Rows from block 11, named by matrix and row number. Rows with one number belong to one channel. Each number is 128 + 24 x the weight over its row's rms, rounded and kept within 0 to 255. All counts start at 0. After the name is the row's rms in percent of the matrix's.
# convs1: grouped (6 groups) 3x3 conv (model.blocks.11.convs.1.weight, 192x32x3x3), inputs within the group 0-31, a 3x3 kernel for each
# convs2: expand pointwise conv (model.blocks.11.convs.2.weight, 192x192x1x1, transposed), outputs 0-191
convs1.160 115 [152 170 127 137 154 132 144  86 144 142 123 130 142 106 130 128 109 116 147 161 147 116 154 113 125 107 116 138 121 102 110  92  89  97 139 120 157 132 135 121 137 122 135 161 133 133 140 134 131 189 110 135  86 134 134 163 109 138 144 124 117  95 152 132 146 139 132 145 133 118 159 107 133 127 131 121  73 120 148 162 132 127 137 129 135 132 137 107 112 149 131 129 154 124  98 120 155 180 133 117 132 140 127  71 138 122 105 174 117  93  87  92 122  95  80 125  97 136 112 120 137 136 124 152 146 111 131 108 111 172 164 150 136  99 121 123 139 137 127 143 109 104  63  84 116 126 124 149 138 128  88  91 109 166 172 148 126 169 113 143 156 130 136 141 148 124 113 139 111  89 110 124 102 122 149 171 135 141 118 145 149 154 140 143 160 145 131  71 162 147 145 144 128 125 129 146 180 155 107 135 127 124 121  96 121  99 110 148 161 171 109 109 117 170 186 170 115 113  98 144 163 123 141 109 163 153 167 162 110 120 135 120  99 168 121 124 105 128 132 140 149 127 130 123 112 111 110  76  82  87 144 110 147 126 134 131 108  81 119 130 133 111 155 133 100  89 128 151 210 157 115 128 106 104  68 139 167 202 172 132 144 144 143 155 125 161 156 129]
convs2.160 100 [ 86 127 107  99 162 101 161 134 131 132 141 106 181 147 139 187 129 150 155 124 112 124 106 130 138 151 106 123 123 106 185 128 149 131 131 116 129  95 118 158 132 102 153 140 144 143 133  97 150 119 115 131 116 124 107 153 137 180 132 157 133 166 134 142 140 112  96 121 146 147 111 157 117 179 144 156  72 100 123 157 112 120 113 137 169 161 115 113 122 140  81 130 125 111 110 124 112 134 124 165 142 115  97  79 105 130 175 104 120 110 120 130 129  41 127 101 141 146 131  77 144 160 140 140 112 150 154 103 124 120 133  96 137 112  72 113 131 106  91 133 139 132 114 140 127 162 124 141 152 146 116  90  72 129 107 159 141  94 138 141 168 120 128 135  59 141 154 104 128  78 166 112 126 125 111 140 154 130 101 144 136 119 138 106  92 135 146 126 114 104 136 124]
convs1.161 109 [115 159 117 118 110 135 128 116 109  85  99 121  95  97 106 124  81 128 120 132 108 121 107 130 159 134 151 120  92  99 119  73 101 103  65  76 125  97 121 156  97 154 126 139 128 107 121 102  96 136 100 128 123 159 125 148 118 115 175 129 132 112 125 104 120 129  93  87 100  88  58  91 123  94 144 125 127 125 120  87  92 156 113 158 125 144 139 111 136 115  89  78 119 113  92 125 126 100 107 126 130 119 126  70 117 155 134 140 144 118 142 115 102 114 131 129 119  98 102 111  85  74  86 112  85 108 126 124 119 117  58 130 153 168 152 123 164 112 129 129 135 160 127 129 118  89  95 104 112 120 109 108  80 117  97 117 101 117  98 114 108 146 123 126 133 102 155 126 121 133 139 126 116 141  90 162 105 112 137 157  89 106 109 109 143 124 112 130 133 128 122 139 115 123 122 104 111  96 131 161 132 128 138 138 148 116 119  66 104  80 103 126 111 136 107 132 150 116 135 121 103 144 122 164 135  88  84 111 109 138 116 102 145 119 130  78 161 115 136 130  98 117  90  96  96  93  99  91  97 132 112 109 152 113 127 128 154 131 132 148 162 137  85 138 127 150 104 147 135 139 152 102 160 140 187 108 148 150 127 116 120 143  92 163  77 140 120 168]
convs2.161 101 [155 122 143  74 121 133 110  98 144  97 153  67 110 123 128 100 139 156 137 151  85 143 105 162 177 133 118 137  85 127 117 129 125  99 138 111  86  80 105 124  91 133 139 124 107  96 135 138 127 130 101 124 112 132 150 167 115 125 106  78 131 127 120 144 161 140 158 185 151 162  96 140 119 136  84 121 123 109 114 127 165 137 154 100 103 133 153  93 117 118 114 124 114 112 124 154 119 158 126 154  64 119 121 112 124 119 173 109 146 153 180  70  92 148 145 136 140 148 117 129 104 136 142 157 127 105 126 133 154  78 127  98 114  97  76 115 114 118 120 128 109  94 126 123 147 135 104 148 128  82 103 175 103 116 106  98 138 113 128 121 116 146 120 129 112  93 122 103 158 124 126 105 129 115  96 130 166 162 155 110 109  84 123 104 151 111 169 126 143 100 155 137]
convs1.162 101 [134 117 121 142  67 134 117 137 109 154 167 126 134 131  90 124 132 128 134 148 121 121 110 125 152 127 120 114 123 129 128 155 126 143 126 134 116  89 103 138 157 140 121 101  93 128 126 129 101  66 113 130 150 142 133 111 137 133 136 145 149 173 154 135 175 139 115 141 124 121 116 139 101  53  92 120 164 126 121 100 137 159 160 143 161 160 140 169 152 161 124 125 127 113 166 158 108  80 131 111 112  94 126 150 107 157 109 137  82 119  99 105 136 114 146 150 144 143 158 161 129 122 103 106 105 128 162 163 163 144 135 119 131 117 125 143 124 151 113  49 135 127 103 111 136 193 157 126 167 135 132 135 143 152 170 131 101 113 108 155 133 144 137 135 131 131 115 124 163 179 145 131 102 136 126  87 147 143 210 152 118 137 143 134 116 136 143 167 124 140 143 148 112 109 148 124  91 130 129 129 135 108  76 130 124  96 108 112 115 138 114 135 108 154 162 151  68 107  96 108 121 116 139 152 148  86  86  96 126 133 141 133 128 128 168 176 147 141 158 108  93  80 117 110 118 123 112 164 121 142 136 150 127 109 122 104 109 156 148 177 149 119  93 109 130 137 143 139 146 150 105 108 104 117 176 133 164 131 163 132 118 116  84  84 102 142 194 158]
convs2.162 098 [159 125 120 121 146 127 130 123 124 109  85  80 117  86  92 123 129  61 141 196  71 115 126 114 111 138 140 122  84 108  80 143 137 137 135  99 158 205 107 129 140 123 104 120 137 124  90 141 122 101 133 143  92 141 102 131 142 103 132  88 156 148 129 120 141 131 145 173 148 126  91 125 137 125 109 144 105 106 174 100 161 149 115 150 144 133 125 142 140 122 129 123 105 115 127 139 134 127 153 172 130 107 133 151 127 139 127 114 129  92 120 142 135 111 124 153 112  95 132 149 149  95 151 112 114 161 152 107  88 142 150 116  85 117 145 151  92 102 139 115  60 145 129 135 130 105 121 160  95 149  96 116 122 145  86 118 113 116 153 143  89  98 118  80 115 145  96 126 140 139 121 145 125 130 136  62 167 148 137 163 119  99  94 104 111 141 112 134  95 156 123 123]
convs1.163 089 [116  82  98 108 105 113 117 134 130 127 106 105 133 146 112 116  92 113 116  99 116 100 127 111 110 125 128 127 142  90 126 193 102 131 137 101 131 162 149 124 175  99 114 161  98 139 121 115 124  96 125 154 126 131 112  64  95  95 108 139 107 110 134 143 131  83 115 146 109 127 119 153 134 142 130 122 166 122 123 114 121 105 141 112 114 137 125 135 131 163 153 156 119 137 166  95 129 134 111 133 108 118 127 150 129 123 123 126  99 123  88 114 150 104 122 148  94 164 161 102 135 161  86 139 128 131 147 157 111 122 128  83 151 159 133  94  96  69  88 115  36  93 117 111 128 116 113 122 159 113 105 114 120 121 147 100  97 138 123 134 138 166 142 133  99 122 114 118 119 138 108 145 137 149 110  96 118 126 112 121 146  83 117 127 100 140 120 129 144 136 174 122 124 143 106 148 140 147  95  95  77  86 118  87  98 125 126 121  95 130 138 116 156 131 151 136 117  92 163  94 134 107  87 122  95 152  59 129 146 129 152  91 143 121 140 156 115 141 167 106 134  91 132 137 130 118 130 177 122  77  99  74 140 184 156 110 138  74 135 160 112 107 153  98  89 123 119 151 114 147  73 141 106 104 122 148 136  88 161 132 124  99 119  97 143 149 104 148]
convs2.163 089 [143 139 122 122  80 110 136 126 129 132 138 131 118 114 101 136 109 105 196 181 149 107 151 151 125  63 120 113 111  46 109 100 125 121 134 104 134 161 115 155 130 154 132 129 125 150  86 132 192 130 142 148 137 153 147 134 135 159 142 105 140 130 135 132 123 131  75 141  78 132 112  61 145 120 145 141 110 115 140  92 203 110 104 104 143 173 111  99 118 108  82 148 121 122 131 105 123 128 170 145 105 137 111 167 122 102 141  92 154  99 107 122 128 108 135 141 132  93 138 151 132  95 142 103 125 128 156 103  86 160 142 143 119 130 145 159 133 154 138 146  56 113 104 137 129 136 125 111 138 149 154 155 117 150 117 148 136 117 161 113 112 136 138 129 117 122  97 123 124 158 140 122 139 108 125 131 157 120 133 109 114 118 115 141 133 127  99 142 132  91  94  73]
convs1.164 105 [149 123 151 143 107 122 111 103 131 114 127  95 130 129 127 113 139 118 176 127 153 142 134 125 119 128 119 158 156 134  98  97 115 121 137 111 135 125 120 124 132 141 169 136 152 149 141 137 119 115 155 137 143 114 152 180 150 155 106 170 147 164 148 115 136 144 123 111 135  99 114 119 159 173 151 133 118 145 148 170 149 102 164 134  98  97 107 103  87  91 119 120  97 133 109 119 128 123 123 148 139 139 157 153 151 147 149 156 160 133 158 112 134 137 154 133 139 112  88 107  92  81 111  98  82  85  96  71  98 141 133 153 139  89 122 181 118 181 165 123 143 159 125 139  79 116 100 125 124 140 135 120 102 161 130 153 116 121 126 128 111 109 153 134 162 148 126 141 135 132 133 125 139  84 102  96 167 157 151 141 134 175 122 118 110 152 123 143 117  99  98  96 100  76 101 114 101 111 163 123 168 171 128 152 153 135 148 146 130 140 105 101  91 145 157 133 203 140 166 124 151 187 148 157 126 141 162 113  94 123  92 140 137 138  95 120 112 107  84 135 115 111 114 167 146 128 119 131 117 169 156 118 130 138 112  99 145 141 149 150 125 141 174 148 111 130 141 140 152 138 135 208 156 138 108 136 167 183 148 116 172 138 116 125 153 140 163 134]
convs2.164 120 [143 157 132  95 128 151 138 140 133 137 167 108 152 177 133 152 122  95 118 141 120 132 160 134 135 146 169 108 151 142 150 169 149 149 122 130 119 148 152 132 149  81 141 156 165 124 133 159 116 119 169 145 124 134 146 145 164 128 150 112 139 123 159 125 139 144 127 164 145 127 109 161 125 166 138 131 113 148 127 160 157 144 131 137 161 156 146 162 116 159 149 159 122 126 122 178 110 137 127 163 137 143 149 144 153 108 142 141 156 131 145  96 165 163 145 139 125 168 156 121 143 155 175 132 127 111 188 184 200 132 155 125 152 104 164 123 127 161 131 118 123 115 134 129 162 116 138 151 123 120 174 183 128 166 162 118 141 127 148 124 122 129 148 151 150 144 123 128 164 148 139 138 118 132 140  88 168 189 168 151 128 119 199 135 116 129 142 143 157 122  98 166]
convs1.165 090 [142 101 110 126 129 109 102 153 149  98 131 142  84 142 134 161 129 100 137 101 125 102 121 138 117 155 146 108 110 106 114 133 119 166 145 123 114 150 116 142  98  69 128  99  98 137 116 115 121  89  96 115 183 160 140  90 100 153 101 109 115 138 136  79 126 126 123 126 137 194 159  99 116 109 114 122 114 114 136 104 155 147 148 165 138 146 123 131  91  83 111 135 132 100 118  96 167 112  88 117 128 136  50 144 153 122 118 129  82 127  90 128 119 102 158 169 136 108 117 116  83 146 128 160 108  72 114 120 116  61 157 133 157 124  98 106  86  97 133 130 134 117 154 151 101 134 166  84 150 153 185 150 100 120 148 114 144 103 128 140 137 109 135 121 158 136 123 122 142 139 127 158 106 114 160  85 115 115 116 103 166 115 136 139 132 110 118 147 120  84 122 126 135 111 114 142 104  72 103  86  91 134 133 159 123 158 143 149 109 126 123 119 105  96 157 160 119 119  99  96 107 126 131 123 127 144 106 124 100 139  98  94 138 168 102 148 119 120 135 105 172 102  83 111 126 129  85 122 135 147 129 156 144 137 133 171  86 114 126 111 124  97 136 119 176 117 114 117 124 140 101 119 111 186 126 117 156 133 148 141 129 118 154  91  79 122 136 141]
convs2.165 086 [132  97 123 129 178 126  86 125 115 131 105  75 125 141 193 121 154  71 117 133 104 136 103 111  90 108 128 122 163 123 107 143 104 144 126  71 189 142 113 125 116 105 135 139 136  91 150 150 134 126 134 111 181 170 168 133 113  78 130 115 150 123 155  47 103 133 135 103  76 119 134 150 121 106 109 140 120 126 167 118 137 129 131 129 136 107 142 107 147 127 116 110 137 130 131 103 146 133 135 114 185 115 125  90 120 141 104  84 146 164 122 109 138 167 140 153 105 181 146 107 143 124 140 120 157 122 139 147 123 107 125  80 164 110 100 111 137 133  97 125 140 152 138 114 118 115  92 149  77 123 136 119 114 133 114 138 127 105 121 128  88 115  99 111 100  92 116 102 175 112  91 104  95 115 173 121 116 113 100 107 123 121 108 117  99 127 137 134 131 144 117 150]
convs1.166 105 [120  69 122 140 129 132 134  93 140 139 165 155 123 128 122 127 105 134 107 103 111 124 144 125 135 113 109 125 138 121 124  80 112 129 129 125 107 136 106 163 106 161 161 165 148 110 112 113 166 167 167 128 114 120 145 137 151 128 120 139 123 142 114 132 145 148  85 103 104 112 109 129 155 154 134 130  89 134 134 143 112 115 143 124 109  59 109 122 104 126 139 143 125 137 118 127 155 141 126 110  94 102 156 156 166 123 120 136 101 140 128 117 113 116 130 152 154 129 145 142 100 101 105 135  98 128 101 136 123 131 138 106 145 116 149 131 114 145 120  67 129 156 149 176 128 149 139 104  83  91 116 129 120 110 121 120 115 140 110 125 128 119 133 121 116 138 119 116 145 158 131 160 150 140 177 140 178 116 159 124 110 109 107 157 124 158 101  71 102 136 155 137 116  97 108 118  98 109 154 126 143 106 100 122 157 146 168 133 121 117 132 140 142 100  84 101  98  73 129 168 152 167 125 110 145 104 105 105 170 158 180 127  50 133 133 167 141  88  47  86 124 108 125 132 136 118 150 108 117 146 155 139 148 125 120 185 144 164 123 153 126 126 149 143 125  98 105 110 168 140 136 183 152 121  41 101 151 182 148 119 136 139 153 171 149 112 156 120]
convs2.166 106 [116 139 130 123 184 155 143 155 118 132 155 126 166 147 165 166 126 128 116 145 153 137 144 125 148 154 130 158 156 140 171 224 129  80  95 144 117 147 147 144 124 110 129 156 157 126 109 115 109 130 181 134 142 104 147 146 134 121 144 159 151 109 154 131 136 137 171 164 201 147 139 111 123 135 116 108 125 155 156 152 122 136 125 136 138 155 121 121  94 145 128 104 146 127 118 134 133 125 101 156 109 147 141 141 131 116 133 111 154  99 107 133 126 117 146 139  91 156 143 143 127 150 156 108 156 138 192 110 128 135 129  83 146 156 127 116  84  71 125 133 121 150 129 137  84 140 137 141  99 143 119  61  88  89  85 122 126 113 118 122 150 106 111 105 128 169 106 145 149 129 128 119 103 133 161 125 152 129 138 178 138 102 130 138 115 181 143 130  95 154 123 152]
convs1.167 095 [145 122 151 132 151 140 118  83 117 115  87 145 114 129 102 153 115 145 123 126 136 131 172 154 123 110 122 142  99 130  80  84  85 114 108 114 144 116 120  87  50  93 118 129  97 108 109 126 119 148 149 141 129 146  98 108 110 146 140 169 121 124 128 116 108 133 121 133 108 144 108 141 149  80 121  90  59  84 125 151 122 131  94 105 149 116 154 141 137 149 117  97 109  58  78  74 126 127 133 107  93 112 157 164 154 136 168 130 130 115 128 132 122 115 110 122 118 141 135 154  73  89  58 144 115 139 132 131 129 105 139 112 159 134 161 135 147 161 124 155 129 143  94 137  96  85 110 107 121  99 138 136 141 111 120 107 136 160 151 130 147 137 138 119 131 137 135 145 127 115 102  99 109 103 147  93 161 132 153 134  85  78 101 158 150 178 113 140 114 114 127 130 105 116 111 127 125 132 135 130 132 115 160 138 133 110 135 126 101 103 169 158 165 104 133 120  95  85 109 168 156 155 133 124 130 128 108 119 182 138 135  87 124  83 122 110 128  94  97  84 127 113 146 112  95  96  78  85  79  98 133 118 122 117 119 146  93 161 121 141 131 121 123 105 138 114 164 134 140 158 116 122  98 147 112 173 131 159 122 109 129 113 158 128 158 151 146 159]
convs2.167 112 [108 111 115 132 151 151 117 121 135 129 140 128 152 183 196 129 127 118 133  85 144 138 107 143  90 127  83 159 165  92 142  99 111  74 109 173  76 117 123 129  88 129 119 158 111  87  86 128 122 142 126 103 134 117 155 131 123  92 109 101 112  95 141 106 139 139 152 155 169  96  92 105  91 176 120 111 126 104 108 119 128 123 128 107 130 155 142 100 141 107 124  98 144 110 124 136  98 127 114 116  67 112 131 114 136 133 157 165 131 117 147 157 126 139 160 112 109 145  90 130  89 152 134 141 131 132 122 104 118 101 120  99 149  85  87 118  84 125 147 118 184 158  88  96 117  98 145 134 107 142 113 106  95 124 137 151 114 124 123 135 143  88  83  98 100 141 108 139 148 116 145 136 113 137 169 140 121 150 159  98 131  87 128 117 123 163 129  82 113 118 112 146]
convs1.169 099 [145 130 123 103  60 168 146 141 106 109 121 134 150 120  96 110 107 122 141 157 137  63  80 174 128 148 120 128 134 147 109 151  91 145 148 140 161 111  97 105 155 103 160 172 115 124 141 112  98  97 154 129 129 137 135 124 109 116 129 175 131 115 136 109 156 159 149 140 106 108 146 117 113  97 101 134 161 101 156 133 100 120  78 133 131 160 137 106 110 108 107 123 101 125 171 102 124 122 119 154 116 118 120 121 179 143 143 113 148 153 158 107 132 111 126 139 155 110 122 119 129 132 101 105 105 121 139 144 136  84 103 145 105  86  96 141 138 141  87  90 136  97 112 129 134 107 124 148 167  90 108  95 139 150 161 141 105  91 166 110 130 152 131 123 115 125 109 157  93  94 116 140 127 125  96 108 141 107 131 131 134 107 103 103 118 187 128 119 113  89  71 110 114 127 106  82 102 111 139 138 132 107  85 129 118 114 131  99 118 133 108 127 158 128 149 131 165 141 113 129 102 194 155 176 107  94  97  90  96 164 169 136 140  90 134 101 100 172 161  79 101  80 113 111 107 123 102 136 116 123 127 145 134 124 122  92 122 149 145 162 134 127 149 147 144 152 116 144 128 132 146 140 155 163 169  72 157  92 122 147 150 132 144 123 165 166 120 145]
convs2.169 099 [164  99 144 136 123 133 143 119 125 107  99 102  96  84  96 132 104 134 139 142  94 128 132 118 105 160 126 102 131 123 130 140 152 161  91 106 157  77 141 143 150 127 129 121 127 141 178 169 140 135 115 151 121 137  74 116 135 114 144 111 166 149 167 110  75 130 155 146 115 144 142 156 151 109 146 124 135 145  86 109 137 119 150 175 130 139 144 101 122 170 159 131  88 162 186 123 134 138 137 116 189 161 137  86 131 106 136 111 116 134 110  97 163  95 131 136 175 128 127 113 169 141 164 131 143  90 156 149 111 160 104 122 139 170 104 153 161 102 135 118 139  96 110 140 128 125 134 144 170  87 135 119 134 133 146 141 182 103  93 117 152 126 109 145 159 103 126  96 154 153  92 121 105 125 118  75 118 116 117 140 139 115 142  81 116 102 151 148 153 110 142 147]
convs1.171 091 [130 101 114 132 150 119 144 156 140 134 154 121 158 134 155 119 116 138 127 119 143 146 148 136 144 158 114 135 153 128 130 137 145 128 107 130 135 127 165 133 147 162 156 132 156 130 125 158 131 114 122 138 140 113 110 114 121  98 118 119 122 147 109 123 142 120 138 108 115 137 121 120 147 141 153 116 104 152 132  96 109  88  68  92 127 108 115 122 119 159 141 138 133 165 133 169 137 122 143 147 154 155 158 151 136 122 119 108 119 151 133  89 127 140 114 107 150 138 154 121 145 122 122 159 125 147 139 147 120 146 152 125 163 140 154 137 122 132 143 158 128 138 153 136 121 125 120 163 129 156 131 104 137 120 117 142 133  93 111 131 130 138 135 109 116 128 114 116 116 138 126 120 113 153  73  61  68 107 120 125  57  73 128 142 150 120 140 153 120 108  98 110 145 116 112 169 175 170 136 129 128 140 134 135 123 128 119 141 121 158 136 132 136 128 121  96  88 103 147 164 138 123 139 118 111 110 109 143 153 166 166 135 142 138 119 129  99 159 130 129 165 126 139 161 150 161 136 124 161 108  83 113 131  93 139 113  93 128 137 100 162 156 127 150  88  60 145 124  84 105 146 129 144  34   0 100 101  71 109 137 123 157  69  63  94 106 101 112]
convs2.171 092 [ 97 128  94 160  99 158 137 104 137 128 121 111  85 119  56 130 136 141 137 120 175 145 141 150  77 139 114 161 175 129  60 118  89 116 123 128  96 115 130  94 156 132 124 111  90 123 146 117 108 139 145 134 127 138 142 139 143  92 122  68  99 132 116 167  93 110 111 138 159  98  83 136 121 113 142  53  79 120 138 138 136 144 162 131 119 136 124 100  95 137 146 142 141 139 121 138 122 163  95  98 129 131 160 128 126 131 172 142 114 121 114 121 129  99 129 148  88 128 143 144 146  78 126 135 104 107 157 152 178 156 151 123 166 159 158 137 128 147 160 128 126 103  89 146 153 116 109  99 174  70 115 127 136 117 131 102 123 123 120 151 126 128 149 134 130  90 117 122 121 114 135 123 157 102 117  77 129 119 123 127 149 138 147 119 117 151 126  94 171 141 111 116]
convs1.172 098 [ 94 136 115 131 101 115 128 137 133 128 109 151 142 159 144 120 134 137 150 140 153 119  92  90 138 160 141 127  68 119 133 158 141 127 107 134 140  98 151 136 178 116 143 121 118 139 140 144 113  77 108 124 143 132 153 130 145 127 104 126 126 120 153 116 101 118 128 139 130 137 139 159 121  85 126 148 134 140 130  90 129 151 137 138 127 159  89 125 158 138 137  96 134 146 186 146 132 108 111 129 132 157 119 162 121 121  93  96 151 147 142 133 138 139 132 123 146 125  98 135 137 175 148 117 121 131 108  98 122 114 152 123 139 156 117 107 136 126 146  89 145 159 145 165 124 105 115 135 184 154 126 141 137 115 124 119 104 108  99 131 132 141 120 129 141 124 119 117 136 123 127 147 158 152  65  96  65 100 106  98 142 129 144  99 107  80 132 137 132 121 122 114 134 159 119 117 121 134 115 164 146 159  91 135 164 137 140 108 149 139 127  94 125 128  97 119 120 161 153  52  34  35 126 137 114 134 127 142 108 117 115 150 135 138 131  65 110 132 183 129 136 132 139 158 107 160 152 170 169 146 112 123 142 140 133  57 114  54 115  91  87 121 112 111 111 128 131 111 103 132 136  95 127 146 156 173  87  75 129 128 155 135 101 103  96 116 112 120]
convs2.172 099 [126 117 128 119 150 153 102 126 138 115 135 126 135 135 170 199 109 172 101 134 167 124 134  93 142 115 103 138 165 118 188  89 133 119 105 157  92 110 124 133 148 153 147 148 126  90  91 122 125 134 139 138 151 134 117 127 131 152 149 142 173  70 141 150 146  86 103 137 114 162 122  77 154 141 135 115 147 120  91 122 150 106 138  72 107 132 147  74 146 132 144 124 118 150 141 119 148 161 109 147 110 121 110  74 142 151 141 181 138 126 100 128 111 106 140 132 103 114 122 120 122 142 103  89 127  85 113  68 100 131 134 136 179 153 114 121 103 118 150 128 145 160  86 110 142 164 125 103 126 120 107 117 124 134 141 142 132 164 128 131 200  81 126  88 129 127 126 146 100 131 165 111 127 133 132 173 117 124  97 101 138 109 142 144 127 124 140 142 124 158 108 154]
convs1.173 103 [137 129 131 151 127 115 137 160 134 124 126 113 118 156 123  90 109 101 138 148 142 122 134 109 134 156 140 116 118 116 121 136 110 126  79 130 107 134 122 120 120 106 112  19 102 124 120 128 107 100  98 124 157 133 116 135 114 134 117 131 128 172 144 135 148 135 157 137 146 128  96 134 108 117 110 109  84 104 138  96 156 143 164 152 117 118 112 130 137 136 119 148 115 130 138 106 107  48  99  72  93  98 116 145 129 115 135 115  99  90  81  93 124 104 122 123 104 135 130 127 135 149 135 105  97 106 127 118 136 137 172 149 113 119 113 116 111 130 129 141 121 103 112 110 122 137 125 115 166 138 115 106 101 133 132 138 129 103 122 143 166 150 143 160 149 117 117 130 133 168 133 151 136 149 108  67 101 145 161 142 154 156 138 134  97 121 157 187 150 142 147 149 139 127 148 144 109 130  85  76 104  98 113 115  93 122 117 158 153 165 120 103 121 163 187 123 105  80 113 121  98 107 117 139  94 127 159 134 102 101  94 143 148 127 140 145 126 117 149 104  83  67 124  94  92 108  90 138 108 116  90 102 121 147 143 103  58  57 133 137 143 115 149 124 131  83  83 146 133 142 107 159 128 107 102 106 152 127 158 135 147 121 122  87 105 148 175 157]
convs2.173 110 [106 117 127 131 134 118 100 138 135 137 150  87 138 137 152 161 133  93 162 138 112 126 137 152 118 142  91 143  99  85 149 168 143  80 118  86 125 160 124 144 113 118 100 113 146 125  55 103 132 136 155 151 127 119 122 152 138 167 139 104 136 138 124 112 145 132 142 134 111 142 119 121 128 161 114 130 151  94 192 135 175 153 142  43 151 145 130  76 118 110 115 140 143 119 100 141 160 121 125 182 109 125 110 162 118 137 130 120 105  71 144 125 122 106 108 142 114  95 120 116  97 141 115 141 134 170 132  90  78 148  69 113 134 105 161 128 112  97  98 118 122 162 160 127 112 117 107 154  94 166 118  76 117 140  91 128 110 142 131 142 131 145 169 134 149 172 127 129 146 156 126 152 127 146 162 123 139 132 132 137 130 125 135 133 135 189 137 146  96 123 107 128]
convs1.174 098 [114 151 114 128  98  88 115  77  85 122 116 113  97 149  76 102 107 105 117 141 110 120 148 120 147 124 132 135 123 121  92 120  90 107  81 109 150 134 127 160  93 119 149 179 156 103 131 113 110 146 125 141 101 127 122 136 147 137 105 105 143  80 107 143 118 140  94 167 110 108 120 120 120 113 129 129 100 120 138 137 143 125  93 157 118 137 148 114  99 114 146 109 101  74 137  81 126 174 143 118 140 106 149 116 124 152 171 155 148 122 114 104 163 133 122 114 117 125 108 123  68 105  76 108  93 127 141 148 134 125  90 102 132 160 144 120 173 140 134 114 123 168  82 115 147 127 111 101 117 104 106  97  90 130 127 144 107 163 149 137 157 146 105 136 140 132 158 122 124 111 112 134 101 127 111 154 125 152 152 108 129 122 130 117 135 128 142  83 108 158 129 134 113 149 151 129 133 146 133 175 145 141  92 116 145  81 126 111 113 111 129 133 158 106 133 130 130 137 139 143  78 141 125 200 156 117 115 102 142  96 109 126 119 110 158 135 137 110  74  87 104  75 108  87  93  99  80 109 117 108 107 115 167 111 156 120 138 134 163 188 154 151 127 121  81 164 146 145 167 172 167 150 151 152 146 173 134 117 155 142 130 133  90 175 126 149 156 132]
convs2.174 092 [143  93 148 136 148 139 154 116 122 121 123  95 143 124 111 143 128 164  70 108  98 127 116 127 121 195 155 144 129 139 129 111 124 132 129 100  95  85 123 147 162  99 120 159 103 109 152 119 142 133 154 127 124 150 125 110 130 112 114  95 135 125 142 146 163 156 144 181 202 146 125 108 105 158 128 160  83 124  85 115 142 145 161 129 132 119 145 122 171 139 113 108 110 124 130 151 134 134  88 101 155 117 148  99 128 162 152 173 168 110 135 123 146 140 105 147 140 160 174 107 136 145 170 144 108 128 115 129 161 137 145  88  72  96  87 106 101 105 128 135 193 134 114 138 139 148 159 172 138 158 105 101 104 107 100  98 131 140 161 130 146 115 109  96 173 121 110 120 142 103 131 138 106 110  90 106 139 136 156 124 146 106 158  88 134 100 134 124 123 121 158 128]
convs1.175 104 [138 124 141 143 101 157 124 108 125 124  84 102  98 141  63 117 146 100 141 139 142 127 117 146 110 110 133 129  76 118  98 163 107 133 141 129 125 136 109 134 163 139 134 135 157 110 143 136 150 103 150 133 103 153 121 125 123 137 110 134 153 112 143 133  85  93  70 156  70 127 161 100 113 128 106 106 136  92 153  91 122  99 120  99  81 118  85  81 120  76 118 113 122  97 158  90 135 128 112 124 115 130 135  96 117 119 117  92 153 117 139 118 170 121 148 174 176 124 111 118 112 153  88 133 130 103 165 129 167 110 149 130 101 158 114 129 135 142 109 106 161 145 114 154 143  86 125  97 191 103 118 199 113 100 131 118 131 121 157 112 132 140 129 139 120 126 118 133 106  90 123 116 173 103 141 104 131 151 112 157 127 121 133 144 102 145 143 116 147  94 126 115  79 124  88  99  96  74 120 125 139 127  87 147 172 109 145 117 136 122 133  83 139 108 111  88 115 135 111 132  51 129 155 164 169 120 142  90 151 106 145 123 124 116 111 105 125 115 193  84 145 154 108 104  78 112 112 124 117 121 125 148 132 187 144 130 133 145 119 112 143 113 161 115 121 126 100 123 123 137 103 143 112 117 133 105 162 114 142 118 167  98 155 122 116 140 111 143]
convs2.175 090 [137 137 119 100 137 136 137  86 123 124  91 102 120 164 121 113 127 136 129 113 141 106 135 125 119 128 156  96 127 161 121  79 113 126  99 146 105 100 115 114 126 149 114 115 136 114 207 132 224 142 138 139 134 128  88 154 117 114 124  90 141 139 135  85 110 101 115  98  76 146 112 163 121 129 114 122 150 114 115  98 178 149 138 102 126 115 155  57 162 140 135 112 138 158  97 110 147 121 111 134  98 131 118  97 132 212 110 111 106 145 128 132 120 113 142 109 113 160 172 142 131 171 130 117 115  96 112 117 125 156 114 151 120 100 114 136 176 152 125  90 120 109 136 137 182 141 124 123 155 114 116 126 124 153 129 109 120  64 124 109 102 114 117  99 131 137 126 122 149 131 149 100 122 100 135  93 105 110 120  72 116 142 129 118 133 130 126 108 163 127 159 128]
convs1.176 102 [171 123 149 146  81 132 121 117 141 150 127 141 127 128 110 144 111 129 138 111 148 134  76  99 141 144 131 151 119 156  98 138 107 141 110 127 130  98 134 115 102 136 132  92 118 144 130 136 151  65 149 122 131 139 150 100 126 168 130 169 117  74 104 141 136 129 112 143 107 151 135 128 146 121 147 132 170 164 163  79 134 109  83 115 128 145 135 124 124 135 124 116 140  97 125 134 137  86 116 139 104  88 130 149 130 122 105 128 155 146 134 133 136 106 123 122 106 146 140 160  89 114  79 149 130 153 131 105 121 138 131 112 124 155 179 172 145 179 130  64 135 108 103 125 114 123 123  93 146 123 139 139 117 102 121 123 145  92 135 154 189 163 136 109 132 180 123 142 112 101 140 106  98 126 185  87 166 118 102 126 128 117 106 163 109 148 134 126 116 134 125 140 101 118 123 142 132 159 179 138 176 138  91 141 102  99 119 119 103 134 135 123 191 133 122 127 124 110 138 132  94 132 141 122 114 115 101  99 118 119 137 111 134  99 146 116 108 102 146 130 141 114 125 165 145 169 107 165 145 149 120 123 125 110 164 143  96 151 118 100 105 108  99 106 153 131 178 135  95 127 116 110 105 167 197 186 132  42  81  99 128 108 168  95 173 130 134 139]
convs2.176 105 [176 135 164  91 157 160 140 122 139 107 132  83 159 128 205 193 129 109 108  87 141 132 115 116 133 107 126 138 167  83 160  95 123 110 136 178  93 134 118 125 178 135 137 123 155  79 137 130 129 135 143 138 143 153 148 151 120 128 116 129 181 134 160 100 189 136 124 103 106 150 116 107 142 171 156 151 139 152 115 104 125 157 169 107 125 138 140 138 154 119 158  90 158 139 116 149 131 110  89 141 151 119 134 119 156 150 110 133 144 162 125 119 116 137 134 130 156 135 180 142 140 138 135 119 131 155 156 130 148  91 150 127 121 135 107  98 108 143  79 143 112 185 123 109 136 155 124 105 116 142 137  67 140 104 147 106 139 124 111 126 142 124 107 115  95 147 133 121 170 103 123 149 109 135 109 125  87 132 176 124 120 134 135 131 151 124 113 138 132 167 110 166]